Rows from block 11 of a small image classifier, named by matrix and row number. Rows with one number belong to one neuron. Each number is 500 + 25 x the weight over its row's rms, rounded and kept within 0 to 999. All counts start at 0. Numbers have three digits each. After the name is the row's rms in percent of the matrix's.
After each neuron's rows are labels from the 100 images, of 14976, where the neuron reaches its highest value: "peak on" is the class under the peak; "responds to" is what is common among them. Only what is clearly more common there than usual is listed. The data: made-up road signs on poles. In brackets: how many of the 100.
# fc1: MLP up (model.blocks.11.mlp.fc1.weight, 1024x256), inputs 128-255
# fc2: MLP down (model.blocks.11.mlp.fc2.weight, 256x1024, transposed), outputs 128-255

fc1.713 060:524478514515496495529487446498482499503503527497506486490509483480564450505504505513485497544503482495516529486525472522507471532502449477503500488482520512519505530512452492513521455510484542533502524519462494526508488558501507519495506507483467441507537504553552537494520502511469518487511516512497469491508477485517521494527484487509503494487503515460481513486457516464538467498546
fc2.713 068:469564524482497494469478474514515516491525484526505507520511532517442517483521499517462485487519501496487516517485492518489500469500534496506463502474485488485544483461517497546487568435518458496531487484555467473490510487485505474507561543489517504472526484496518472516461516539476497500428484463471509422490524510484464503482451481499488519516503466498498504526518510545475524526495
peak on: backdrop (100)
responds to: green face (100)

fc1.729 064:518492532489532530477533504454514475498459516503517495443486528476456495526529531528493487499547520465511554511479521502497463490535497540519500475517495500482484510527480472495526488507473496480504479462486499476463536476498514492523536462485506516564462513453531484514479495490496488469495447486537518489484538516545481479509523527503464511545520480506519513532478509459516520482482
fc2.729 072:459510487515503509515444505537506480525516496521517534525540469534495476459489458473524519485446462502488498503505475490496521428492544459496483531514509524523489505489533505467476528494459478507493549562487480509471483519531513485512439496528479481491505506517464513499484513515514499500516561494539508522458471506472540518546480501533523477492525504509493481507508490543476474501496
peak on: face (59)
responds to: grey face (40); arrow up (25)

fc1.97 086:498486491484503549479511530496494497479523500511541536497498511504488491486504501476457483473524495512525490521481481533445534494509486442538492534470486526462456542473456539469484502465473516477473496514485523510478498478514516482515511516500465550527518529529523478479541512521530478507476527492464506495532461520474489485533503508491505528525495499520451484478524468503536498498519
fc2.97 100:494456474530554493508492514486511505533526527472471515507482516528479480475502486507478525525512524491472484486464499533554520515493512541540532501534439487475510486522512516512552520484520522536523488535496454505524541525499535531520476524496489471455508501486496551518461482477498540524482486521499470526517518529536523531486470523495506497463516513497508482510444514493460510527465
peak on: backdrop (98)
responds to: blue face (99)

fc1.519 090:504485516499484510488521508523493534468488535519527517513505524509515500435505521496511455572540499511544505493490482514442537512490505485510516481494517508532488520488506479548466498483526481489504472507498535491539504506519475529509531468445509465521507491541500503524543564515447500496440489518503500507516479488510479537526521530490491487504514504464515474551503524508537489520506
fc2.519 082:446524508504499465483505473519492490523487511490472554533443485502463484487483445482522506508469517502487539478436496494483470528505511500518452492533504472517468524536496488519507487487482533510507532446517531513480479462493520514471479463490490533514517547498483481496502536462529473455520503527446504472529485495511458507458472471495486518548517481470464504467497507508523455521521
peak on: face (49)
responds to: circle sign (100)

fc1.690 112:503527503471478502485498491521489521514566537460501524473490495521477539465505508501496529533500465510500513511518517530474520486521474555530490491488474528503522483506471512511459523498526497481498514472498515529513535528490505509527487493510551561508502503469544508507507481462537508489466523452450488464498507555527530483484475431481497540533488544494544513430501494454500487524526
fc2.690 110:433453532487501490497468468455533499527500492492491459500460551510505482500496511472487480522505466475495477491495488513516482524501519482502490469476501497488521538506485474526508466487534478461561453486526471504475531479498457466536535521474495484458468478507474530519512500499490485538517497469531510497512474481465511560475518491474528501506488449456442493527499581519538456500548
peak on: rim (27)
responds to: triangle sign (100); teal face (65)

fc1.211 160:515492468504484493493452493536519511478524542507511499586537528478510502509545461526490462489503515559473491444518477500503516540512494487485504482476527485503477514446481489501484498526512532474449445494495511517480497524497520553513481502504486512489493488439515505502459503491497460478510503478487488512501479523475496500475482471485542489526498557525519512500446488503505521488491
fc2.211 131:506502492500535488529494509520485419509495530469510482487493528523503555514485503528482484511511530514512489554510463527505528476515503490505502450518512486476547502519510497502525476519484482533524507509482540478465476490489479479454487553544506506523470512486491500496513450509489453475484508445498509522474498535454509494515499515520469487511510506516482503509487504454454479528486
peak on: rim (29)
responds to: hexagon sign (100)

fc1.739 130:501523522494517501486498569531489496478503549517525497500491451480484527499497486479541481485526511529454495515472545514504480532521487548510526482488461493487504486516462490489477494474488471510466498483504499473504475525478528518453469500473500470486528450456482477488474530491492488517480502485491493509491511499491498495479476511511542482482499527489471518517518479515430534500504
fc2.739 129:497462510517504540494512474529539493514498470529494503474514482500475470526481538523498470496459478514493477509534522457480512463540478460492513511496485464549459481511490495477524498537547474471482529500485515463515483453500495489524515543486530470504467524528471511504472495528515498487510524515516493519488497478525472502527482483492500517499519533511460504445542529508512523502536
peak on: face (51)
responds to: R (46)

fc1.396 087:498480523553493533484520514512524502474504503504506487491490531525531499519533517506513487472558526540528457483479478469474494543458460462539527533512544477457528471520517510505528497480505521508483481574519506492500483506508513504527477482501429498467552532463496481528538522489467508472498472481495525480505493481508536547488482498490510506499513519497494510440529540477526505466507
fc2.396 105:504489508451497518504459468451498443502482482510452515483536473477490517458474536501487483545473486501479522519487504546524489538543512534462486521534454543495487534520488497502446508492520511503509482452501480530486469512479501473495501491523490543484493494507547524507518451483474478485478519528468499520549463523526519475518480446493485503531513527524541519529467535541490464518521
peak on: face (58)
responds to: & (28)

fc1.134 114:492525500526497502552514516496485492474509470529496498479508527496523520520502489508461476517534447498542487539437511503517486502493519548473517494507455473475509487517527507512527526512470476496483517510512497505446491497466451467509491487506508471512493503519450527498463497521533484502522525521485507504554529536498500506508535484534477530457514509528488503490471457515530481471481
fc2.134 128:483439481456442512491521493500498501507491528476496517530509514502489476506497487485523500477478529493492544505521496534474500517517523497491484504490508464502511531497447486489474482472469495500474515487471504516487507491559520501552482510525488516498500503481524520517550497494507539473507504505526509518486489511513503491492487552456524457502477540504506478504514498473533522560508
peak on: backdrop (100)
responds to: purple face (100)

fc1.299 057:459459535524444540481490484526531508506469508484509488532475507505509515493529498500585490520468454520552485530506509452508505520456476484502495483496525491513461478475517509495444472504521470516465493455500520496513505570473485482484571540505494497506522495453509477462521529529473519489506479480491494481516509482549500519484473500522486527510457417491479472510530490490450498502536
fc2.299 065:506492489484545535520512472450513469494469488505445504511472504509528432502492486476464514490483531498506514496546512521522482515504534526468510479545489512528525503510499513490480496525505516476482448440499508526519493509559515508493488475519526525480499498513504484520520472468467532482508430570513488460440465485529531521505500472535503500477562526513500481497503515479509496502497
peak on: face (50)
responds to: purple face (30); A (26)

fc1.99 110:466510524460520525477524553528461509502505536482506499491470468487536470514500475499493492490470491465484488481518462493498543507507467479468499515528547550505493511473542470498506504428527488488475509498479506519475505508565523476491517502493469498471534498529529549503522475459521491484517489535479517525513488493470504507448529503487487473482508518471470486488549565490505471495442
fc2.99 114:490492454477499525535446514519504496526541493452526482486540492497517492529549511506528494470487490494523539492519526427502478481485518529506501554499464489493478473544507469493524526527468493547534500477485514497495462463457521505535547467479484507503487537493506466519492546500507526499481499437522493500509465501523474492490445520528524478485490529519509514491460484482496494527514
peak on: backdrop (97)
responds to: grey face (92)

fc1.338 118:512516500496470481480489517489494511497545524561495513486482495513485511489472495524523510464468491513496535462537497486506530483469469477488536465442475527520540485522499482544487444506538484511484517493490496496497485534512470475475494495454465488484495536546491475496503441480513471520540479534522490495471483464508517463473498505482513533505474511451504515498491508535476491497510
fc2.338 130:465480525497492516527474490501492453491442498478493470470524493499496521525520514514480501530494496486502453508454480527493451471564471493461517479549500540511466488529521498498499549471442488505518454501478501485495521488462564511572498525469478511500473458503521502509491521521468510490491543470475477477520531502492470519518516561508517462547505505529574486525476505489523470472501
peak on: face (56)
responds to: ! (73)

fc1.301 078:495442555476487509502517513485499452512480473535499516504505502474470511502474472532505519490469495519475482517476525465544509482508507485483503508494492493471561507482465498496490489487530513532490556516504529516509482474527518536497518525503474500465552531495483493454486467546498497476500518478481500516507515493558531528481531452543466504500473520467468487478537501521541481471496
fc2.301 072:513488497471530475503454482542522503472521496495505465503493532483484478465529522515479492496516508530452489547488502509518475516506492457501514507541525483452548481489512482491522518527524516472491474503519494496497505555512487524494512510510474471470446547492501495541479513508484509476491492470497493545474485524435539475493521490507512507517513522487526461501480501478468516457494
peak on: face (52)
responds to: hexagon sign (100)

fc1.454 094:478524480503538509510510521501458510522544462471488497484465443470520501497467493499515498488482476484498479494504541514486498498454497500483503504493521511540526542437519548491486480495504481510544533450502530464451501547475490486505529533514519447473499522485467512449493479488533504445453498514542501492448501425535482488490474525524548460493461531534536509498519488488495474544506
fc2.454 106:498463470468484476514505490456520510511472486556553520537539549491518494493532508520501489496505500523500461532491529520525477511522491471486507508511521514521471522512495421501491501540500480488455520491528488519501535500543478486476524500489479525466519493540479493526501521485476506515508489517403554499519496534452500520499528532493495520503530444461494499506498506448513504472488
peak on: backdrop (100)
responds to: teal face (100)

fc1.704 038:524475546492521536468482485537498522502508497489485508476525486489474496461531462536536494466498497534520519493480516503491514490530450462505503489452476495518494508510539489467534478458493505508510495491459516528514497482460469487521445501484488509484505513522463515521493485465476486473525511512523518500507516551501523482426484529476513500496501509544473484489491480477483516500498
fc2.704 049:487505497490508491525500496462483492454490469491500433544462509506467450516480512472522531480498509500526470503518480527540496532502528522497510538546463475495477482474487501534490539494486500470461486492535507500525518486530502510490553479487498507490487472462530461522463542519489514474470482475509458450512453530513490487532522495545510510512522458467530533499509510527519466498538
peak on: rim (26)
responds to: yellow face (35)

fc1.386 107:531521474502469495487488505512506485430515487497570484543485471503506475485527466504498512520503509538531501491564474456479524507508469431436522491466569462497475478468477472521508493495524530481482453478455495510502485539524508522506513473546491496519482514463482510556473496498484464517512470486488480483522517464494494506482520483509540510490502513522523471469505484548540502487461
fc2.386 088:523488457447516492514475482479522454476484496501517490491545568495484506486524486493474510475491527485499454506542546540503479478449513507490509489547501488481532509463450476425470502544471533489494488499502519497471491510489515506481485517509490491461520541509498512516476498537472532503472463441512501477499492521509536487491525518504480511507510488508470528500504488502493504514525
peak on: rim (27)
responds to: hexagon sign (100)

fc1.268 091:471467566528511531508479463508507471465491521499507510536481513503523506563480480492473511514512496538488503493497503455453521451525494536488479508502479486496454508510515449472464438521473503484482529473510471509519497491496521511493511512542521505522539534480498490557502529500491474518483520504502492503473537481550498533526488471556543500476535484524478537478535470508531546494502
fc2.268 091:529481526488518473513512506447493493528477491530517478482520539474533519499499486480492475464515525499488495519533521572512503482527478476520528470523518484495500475462515512502481530537517532540551479511483537506524491529484519518464464493538525485466502511508501465483479481483504511436480494458540479485462498502543542490500534521504463477537526477496508496496497484536515466496541
peak on: rim (30)
responds to: hexagon sign (100)

fc1.543 119:460480456500474557514550493461496501510516475534532492511481466490531496474490472472492500528458485499550535520464529490505511521481519473519485467480493504515487523512527497475496458533470493501474536513469503518511465471494506473551490503522534472504531514495536498533468493528526487527502507479487510554491472468519548505498522490465497511535478443475501526470445512466533545482523
fc2.543 115:446460478516503503497490514440493464524497544515462488486530486496539493553497501476468467539501508433462481494492510493508520513471483483482495500469453518545485495516502523517496487443503484446508482505492457456496486507543441515497498516487497496485490475523506521501506490552494521491487501482515529471527516502479488499469488510502453527485504506453495489542495532504515451503501
peak on: rim (40)
responds to: pentagon sign (100)

fc1.651 091:516498554484504512485499488508484498487477546527534528484501537512496479519485479533549485497512478522513525527534479468522493520538520476510494514504491505499525501481518517516512510524543497531460485478499547502495487505529478502511487540512514575454465554493506515480509479502551540474479471492514508491508494513515490515499470519470468490494536528490464479522481470539494519516499
fc2.651 092:454525521509469502502523518486538482491502523476483487488500502496521461468543500480503527472499463495490496511464548489514482522502485541512452471522504474510472482532520484494525498535508571486484459498504491513503536529510508461491531442526480492530501519500495531503466468488501531509520507483473454500503534452525484487500484496466523472508521508522453507523507523478531486520525
peak on: rim (27)
responds to: triangle sign (100); blue face (30)

fc1.32 087:502501516519502490472567483476505476478465482533503510506465469532591482509503492529470457485506494455498491524473528506490464496496507493548544454491532534530510512473545526529530528464490442466509499511495477491472510488516482494507512533503507515489509500474507505499516526493479542484502539514498506538489503539514515514486461504497469493543480490442528492533500476543555507483488
fc2.32 087:497480478519517517513526559500473477494449495490496479495522517478449480471479466490500469533531541446506499431472542510512544520509528489466447463476504537531505558480506489494480479518503512514477498512473469486507496501505475544480469508477513486522425494501526481495514466479485502502465479536516502529485503471539490486483505515473528536498491458486492532504507479497518538504504
peak on: rim (31)
responds to: pentagon sign (100)

fc1.610 121:522514488501546533526527483471502489475464504554519477489494482497542523488505476491481458446488491478483506519508481465471491509496501494502495479490476471483514484502498539472497481459473469507512496481444541486510505524530525480529518546551496433520478494535504470505476542503509487505476481487503486541498531517500500503513494486487470496500503521488557547536477511505507518475516
fc2.610 127:476503463511461516484510485469517476507545546517484497455500486498543538523522494468496536482484475475517503487489559508500497541524516535484476513532470519537504501502499501492493531496489502512441533524507466486508485526439530463519496512411513528497497515508512528480485475529468508489512528491529494493437534491503497525486496494498487481471492510474500497452482473486507486513492
peak on: rim (41)
responds to: pentagon sign (100)

fc1.180 076:513493495502507488453531538473544487484522504509507497503516513508509476444509519510477497511528499498488506486480468486463484519493484517518508484516479544553488514485531463504508503515513483480488466458516468496521477485512503548490487532490479517513524510491484483497478489454513502496500527496471484487553472497541485524476487516497428547477484475491489491523504549489513526524444
fc2.180 077:438441508472501503528528474511510563503471496471515536522517491481483486530477533529469463491488473502474511494453487475489454511475512502539494511472526545489505527533502502497465485510467547484532506513510490508515530507473523480538500491512562471507518493457478496494483503507507456456466479527486462479461486518453461502483481525504478489501506506487520521520488484519493504527495
peak on: face (45)
responds to: circle sign (99)

fc1.48 067:512516514489505509502514496517512527489519557498495519502526523506486494468526514469488492489501501481499470466513501459541510497497500497476469466530444523484503541512514515557478479479487566501522480506494523520477498493546509503524504513517489537476507500449499514500505476485483507532483476498491542516500462565521487491462502555492477489515537460515475468470525468486536487503542
fc2.48 072:476485519493485457485494495497490534478516485490499502508487497488482548488496510499522492480490492495523528518481483501442526543504499530481518517507489434464529501434504452421511515483527446471473494557494492478510480516522501501493500478460491516496578499468525494498532501485523493503536526498499451489486507522493493522514484454505526522488491503491495498524479537478485501485523
peak on: backdrop (99)
responds to: orange face (100)

fc1.463 155:512539480474472507494499509504502472463477508489485486473490517514498512456480567508482519477529484482494505491464516474483490471504505483505456490485446487466497512505493483532471514522499471518501473506551488494515504503479539522494488521501492528532500517484526524465456490522483493439497499457463480504526488490520503509500534480517516510463516494532537443500460487565534514477528
fc2.463 141:497558506502512491494496507542513494499506511489505501483521499501522540536447435553525510481504492532494505524554487474500497474460510526485540497499494488482479500498485499537471517477495504495526502483521475465533504529501515535479477478463489509526481543484534504463523448475528532500479511536489531529505558507509520525459521516452505445525468512496476485466483500537513536481496
peak on: rim (27)
responds to: 20 (98)

fc1.382 116:475460462494458507467555469475483513470500486513467488510486488498500477479497511510523509508482517490495483510508472478519498523509430460525502516538510502506464496494560501480508444502510546514520527471467540453466523526477493519516513504492522531507518545502486484514521475537513515547505481452534528519489475532493524526481452457518514477494561569476476487482517518517520570519539
fc2.382 105:561509463524520519459485530492516484503518549508502488501458478491496516526522527480502495484522490516470497491504464533480539507488461513490535509494493445554445522472488486490501548470475473494510456511519482528535482460465488493458467487494502491515494487507495492497466473476491480507510538532439485542495500511519520518511450537474532538483491476498516525480471486458523534488458
peak on: face (45)
responds to: blue face (25)

fc1.443 102:504488527501527502481510521445538492509501497473502495508463493527480500504477485515499470487481506497492483507501531457485522520485487502533508488523530521477450525461560506453487518488498455479505505496492521500496558467514500541486515520518525470516529444496502501548522548485507503492494510496498535484533524532505528517465494455496482486468495505488557493517497537536487498536508
fc2.443 099:514478498491464482550492479550538510493522477504569510486486476486510514515489475509466516516497509480512478493511486463466524493530506524468501518508484533463497467536475514476541469496484521537469502528438506485513452515494478503522484518521521498486489528506537492494517525504492459496494497537510506510477518492514505504517440470500480501493493515503510442496507500490517503525437
peak on: backdrop (99)
responds to: grey face (100)

fc1.85 100:480460535494489516471499533519514510536477498471497480483462531485504520504487530488501502498504475548477466555503564455492493539472518499469506496513490498492495524488511506516471512507508467504501501547517510502499510525531533500482508487488596503503508545447512506514488519565522477515513472505471455525490523461562509508486513507546483462494491474476466454490518484512511531473511
fc2.85 107:498497515459524482469506490490513530492508513504534501507499518524471498463497497498505520481529559515482481508484513542472470502530470463515506478529532488484489516432490546485539518527512477510474530500495511451506513518529534528474492507489528482507486533505476502516490495493473484468511484509501458498477454525432475531519538493483499485531517505527513517506512422515486517518505
peak on: face (56)
responds to: hexagon sign (100)

fc1.283 078:494453478476495445499506488542526545514486503488514494500443516479479513481494486472486492494521490541515517481467558522538480473453523517554507533457529524496460511476493483488521496480506465461525488522519491491491515477501489465537517501501544527511500529451494484518473472482517482464463494497498521520515526477468484465463511499494510520506489519522472494485502499491517539536519
fc2.283 083:471534495517520527486561518454492488511493509518486492512500535507547496519486492487514488500534471534517462515473474511519476498497486496513511507524488501492534478537498476522500547529519503510480508525519511515490508532507506467456548505499472544521499467513503500462506470508465486457452477477489492491476505484522518490502478503509555518523480475465486527552468522490507468495488
peak on: backdrop (99)
responds to: yellow face (98); circle sign (45)

fc1.385 127:463506504495503527547560526554516534476497487480503500494476525581476460498509506470472511495473506513507501489463539524513480486445525463473479484491452511495559470494520517490513503513532471528479484557481509487509495492491476538492517521526461546491490525522532491514507503503499507444494448499496495467545479522503496522473470506537502456507495488498466502495568539513521505500488
fc2.385 141:536490427482493495480442504512455516544471495512513482497496506456534547505550499541476497500550534507481496500490498465537494477508505529548448517494535516486449519489487513545478479460491495500497515473499535520480495494489511530513489460487528468537508469495452537488516505463501510531507500503485502540499495513534530471508538488447517520476511500504494459480477520516481485506498
peak on: backdrop (99)
responds to: red face (100)

fc1.82 077:501477501517507484491498528486483447495495539488540470506488506485469447515510488517533469500486486520468518526524488474517531495490545479446476501497515485488499474477466479545518482494497524522524510515491520517498498519477517536467473536510494515483509530472496497511486527503510454510498511457528493500477520497494532517510522460548531441516486522509465474490497483549485491488479
fc2.82 072:471474511474501562523459478497506488504491456484495495500534501512491484495515478492494511492486512518490474486506526508504483516473481465476548483518479478475517474520484497470481525550474477488503494504519427491520468532500491532437507494481468454470484558507479509519513484518506514524485493459423482524507493543468508507506519491442487508549530500495478522499519507482440525519507
peak on: face (46)
responds to: hexagon sign (100)

fc1.221 096:510459532487489492480458494483492469492520479507524517503471523523506499516482486487465466538495545542491477556469534484502519462492484503483539511488520458511533520502484452522490496493484516533549553524562492468506537495514514509477510497515438511527495557439480495482508470495500495502518530492487482554501494493530521540477532458544429520491485522451500508490527513481502518509483
fc2.221 091:486533463483486504476448470518486493519492542503523495503495526489514494450538494510524486487511523469510452496475488496500479480465497485485478479530508483500496494495492467487512540526561553469490463522517474508514492475465503503498463523501476530503491530532487550486508482454493503514472477446511516488496503510456498483510496471477505482540519514503486474487468511485500498509451
peak on: face (53); rim (28)
responds to: hexagon sign (100)

fc1.555 077:500480531458552455523493457516496478497438480500500502477517550494498520514478476472519515505498529509469525568461494513486525482506461482515505536490513514535537487517518489479448468509508458512504492499522469471535495499467509491471524519489506490488511510455465530499484508486524494484492533461506503549488526466512556530476526462505473452495533484490479517473490490457538534477493
fc2.555 081:483524499491516498484505446497483438461520487521528511521548491503518505484520484492485489455513494477449479518529489529474487514500491494492483518482540512515531531462526488488503519546553532549555478498488493479516523481498502487493497517547474519512491501530520496446528479550501440495483443530503513451487479493446491484549506522511518473567502498533501486464483482536456499534520
peak on: face (46); rim (29)
responds to: hexagon sign (100)

fc1.336 093:516522494530479498508498504473512475450499509513524506475510475519475561469513496494511455500503507500521461517495486523500531507487513461508451503504472508531511497509458504509512551542491560461484497534498502508497493554504514463457532458519515504510513514522532520510484480514507476501460513518475493486481532474494501528473496527506506489526476536535481482437535490468524534491514
fc2.336 100:500478473486506470498476553520540514545502518508478483456497517540472483444514461500500489506542484482521489493491500453524508545477490521490486512476526497525505512467513475509516468533526456490493484438510499535525495474525553489492493500533480536473531499491502463516492507482512529485502468498506517475529512492501504515490493511489520494466500491473497509552467507522458511482510
peak on: backdrop (99)
responds to: blue face (96)

fc1.115 121:523497523532498488503466514533550533479478541526504501502500490455486465459490484493474494511526492493492481483497454516513492510518483453495514469481532460471522534497543528505538508553501489476491459504515489513497482486462478529470446494482491427495481536507494470489514551481470462484506492528481480479499500484470511522502501494497478498517501510474490489522531505543496500511516
fc2.115 107:491520489524463465514532485491472519476492498467517533527492435530522460517419503491512492515495467452470540479485479531487460472548549506499493502483489535507501500518516469515504506513500516522530490553532504549522483494531475495513523496500491545501454520525479507521507490484544500477512497500504486496506509469523454539518489491473458540488499474511492461496507511519520504485497
peak on: face (69)
responds to: circle sign (100)

fc1.545 135:473468472513514521495479468558557541509492509499498482504488479489510512471494518531500512499506493502554487432492480472528511497475516487474494481502493488548492480471555475493484507515506493523498508488534482525515538490493510467467462536503538497494537518517537525505475491506500519512557470488508510553488518520480518466480495455540503465567490448490506496476470491469551513480528
fc2.545 134:510530524456515477497489500484488504465489489514490479471495470553492529508547473455479498499496518503488493547525491498489510498476444533482510507525499500449518513485450518499472520491507498483457530541518495506457477514506515477507509460525489462539512490508479529482467500478507470508533514516469475485514450495536496536520450538452525534473456500480479499539507501535461506478469
peak on: backdrop (99)
responds to: yellow face (100); pentagon sign (45)

fc1.225 080:478518487494488488512485507502520520508506544502460485514472520495522511513503480493535526493545500506524527497520451528480477557501466487451515505519513522489535437506454520526515491468541514481532486501512527493495505504482491506558480458531523519448477490459550468468473471474498503469464499469475564495425502519464478500493510495534526507498486513496540486517502513534557516447503
fc2.225 081:485482465461543533481484460514486528530497513510493498482456500492467481526528540517508504521469558502528499541515485521488513455512524518545488521519485553496518500482498448460537488490478544485498549471534496549500522499470480534472481536534513457505445487488521507486493474500489450484523484494459509487507502538471522525496525494498512506494517487546486512464485512516455452524489
peak on: face (50); rim (28)
responds to: hexagon sign (100)

fc1.119 113:480486527502510501478456496510482520530504495508497520509495502474472485449478500520542476510538462509523528470461483521512468510529442495473515468490482523499530505495454534494504509558494451516488511469504501526515461471473469535504484487496486483491502458477471476468538508505467482468492501484503467527531540502497481530491524494488512541506486489434524532476496541540532511522536
fc2.119 108:519482484495491471504511513512499544533503498473471517492496524513511493475477480455480514480480465459479542503530484520487496499510533529510482528486480518537493502536527490516493464538487486504439504478531520544497534526489483491530499488488498524500496508506479495535500524463513518488526540481463552454561512470493503486438516473517547495514518495536514459478511507531537495483489
peak on: face (83)
responds to: circle sign (100)

fc1.259 081:499510484484482511463522486493540453489488484513521508519541461481525548474461509499485496527488518518494527477521538471460477510516541500524532476474496503504527498499503513467467488444496508553505467503447480487508533537493506528515507493503519508535490535509496505489476521522557541481526479555490534556503467509487477517496502516515510479513521490473530480486457451507518487482447
fc2.259 084:519506512487490487495505504482497476530511478521447496532453521508498491460524528484502487521507462457521512487512527550478519507484520520497513510519529518469497528480526480500535471544484520499473561478512481487514466501508489490532523503461525514484501487506562505498524442466522499464503526495484484486440511483595507498533530529508494479503517513478518469513541472485517494532509
peak on: rim (27)
responds to: pentagon sign (100)

fc1.371 104:513519546518526508496497495488511543510498509496530484444464491457514555570471475517495502483469564496503464505488500498490454451482494506449501507519470517480505491505483551482525499513532459495485562514527504511525524505504478472545509499533473462511495481470492509511468459512492519459461441483527504491491491536464489496519522516474489484514522505531486515518491511523463513496471
fc2.371 109:493504485520481467505506504512498508525505472471490529534537496501528478477496521496497505506543484468500535509526529519474481492460503489521502486492509494469539505453519500504477489528458488516498487512546461492490514456489512524477487426498485518467463544500510539530505519492484516520514507452473477485485537486505448471520501487498486549481513495483509496498520551471466487458488
peak on: backdrop (97)
responds to: square sign (100)

fc1.233 103:471500530550490501464499512500469511514507463454521478470479503478516481518455507453517517476517455531501497495462472503486467509445499489499499523520494456489518534468510518503523554492514471460519483510499507488441496495530477503477526451487529454488450524496476517455482522493503442512497520485507457478521505460457440496506505497528451502455503490516539538502474470474504480493499
fc2.233 114:503459489478505487478528500475528455514523529562523499503510508462496492504525521472538487486481515487511513498526553484508516516518503533495484464449529479518510501490492420478482479523468501502479478472472525502510500513531506505492474539486500509504536511496526515536508516501520504503510491488533530472479496495475474532504493500461513495520466521467447486496536519480519523524490
peak on: backdrop (97)
responds to: purple face (100); hexagon sign (41)

fc1.446 084:501450487485506492506458486498524505498465514516512511523519483506546497476519481500507455469503549520501483492509515536510499445515499463534521500527531502486479460506482559486503517525488520514452503496512508527480515509475483562522508495469494495490491539477510441514570502501515480516501482523484490579488510476503471511512533512518472535474522537477520501512463494490492479488483
fc2.446 099:503505528525470474454495483510497488451514529446517494512517505520458481463480465478474518550494475483509498476459475480495472529529504496500512515507544533551459525494481534517457484430535548480482421502459513498544507502504497508513504502516495506498505495489493517493485498537506537466485507503500483476525460502485542495446475475517510486496507481536466482454542529484487483516500
peak on: face (78)
responds to: circle sign (97)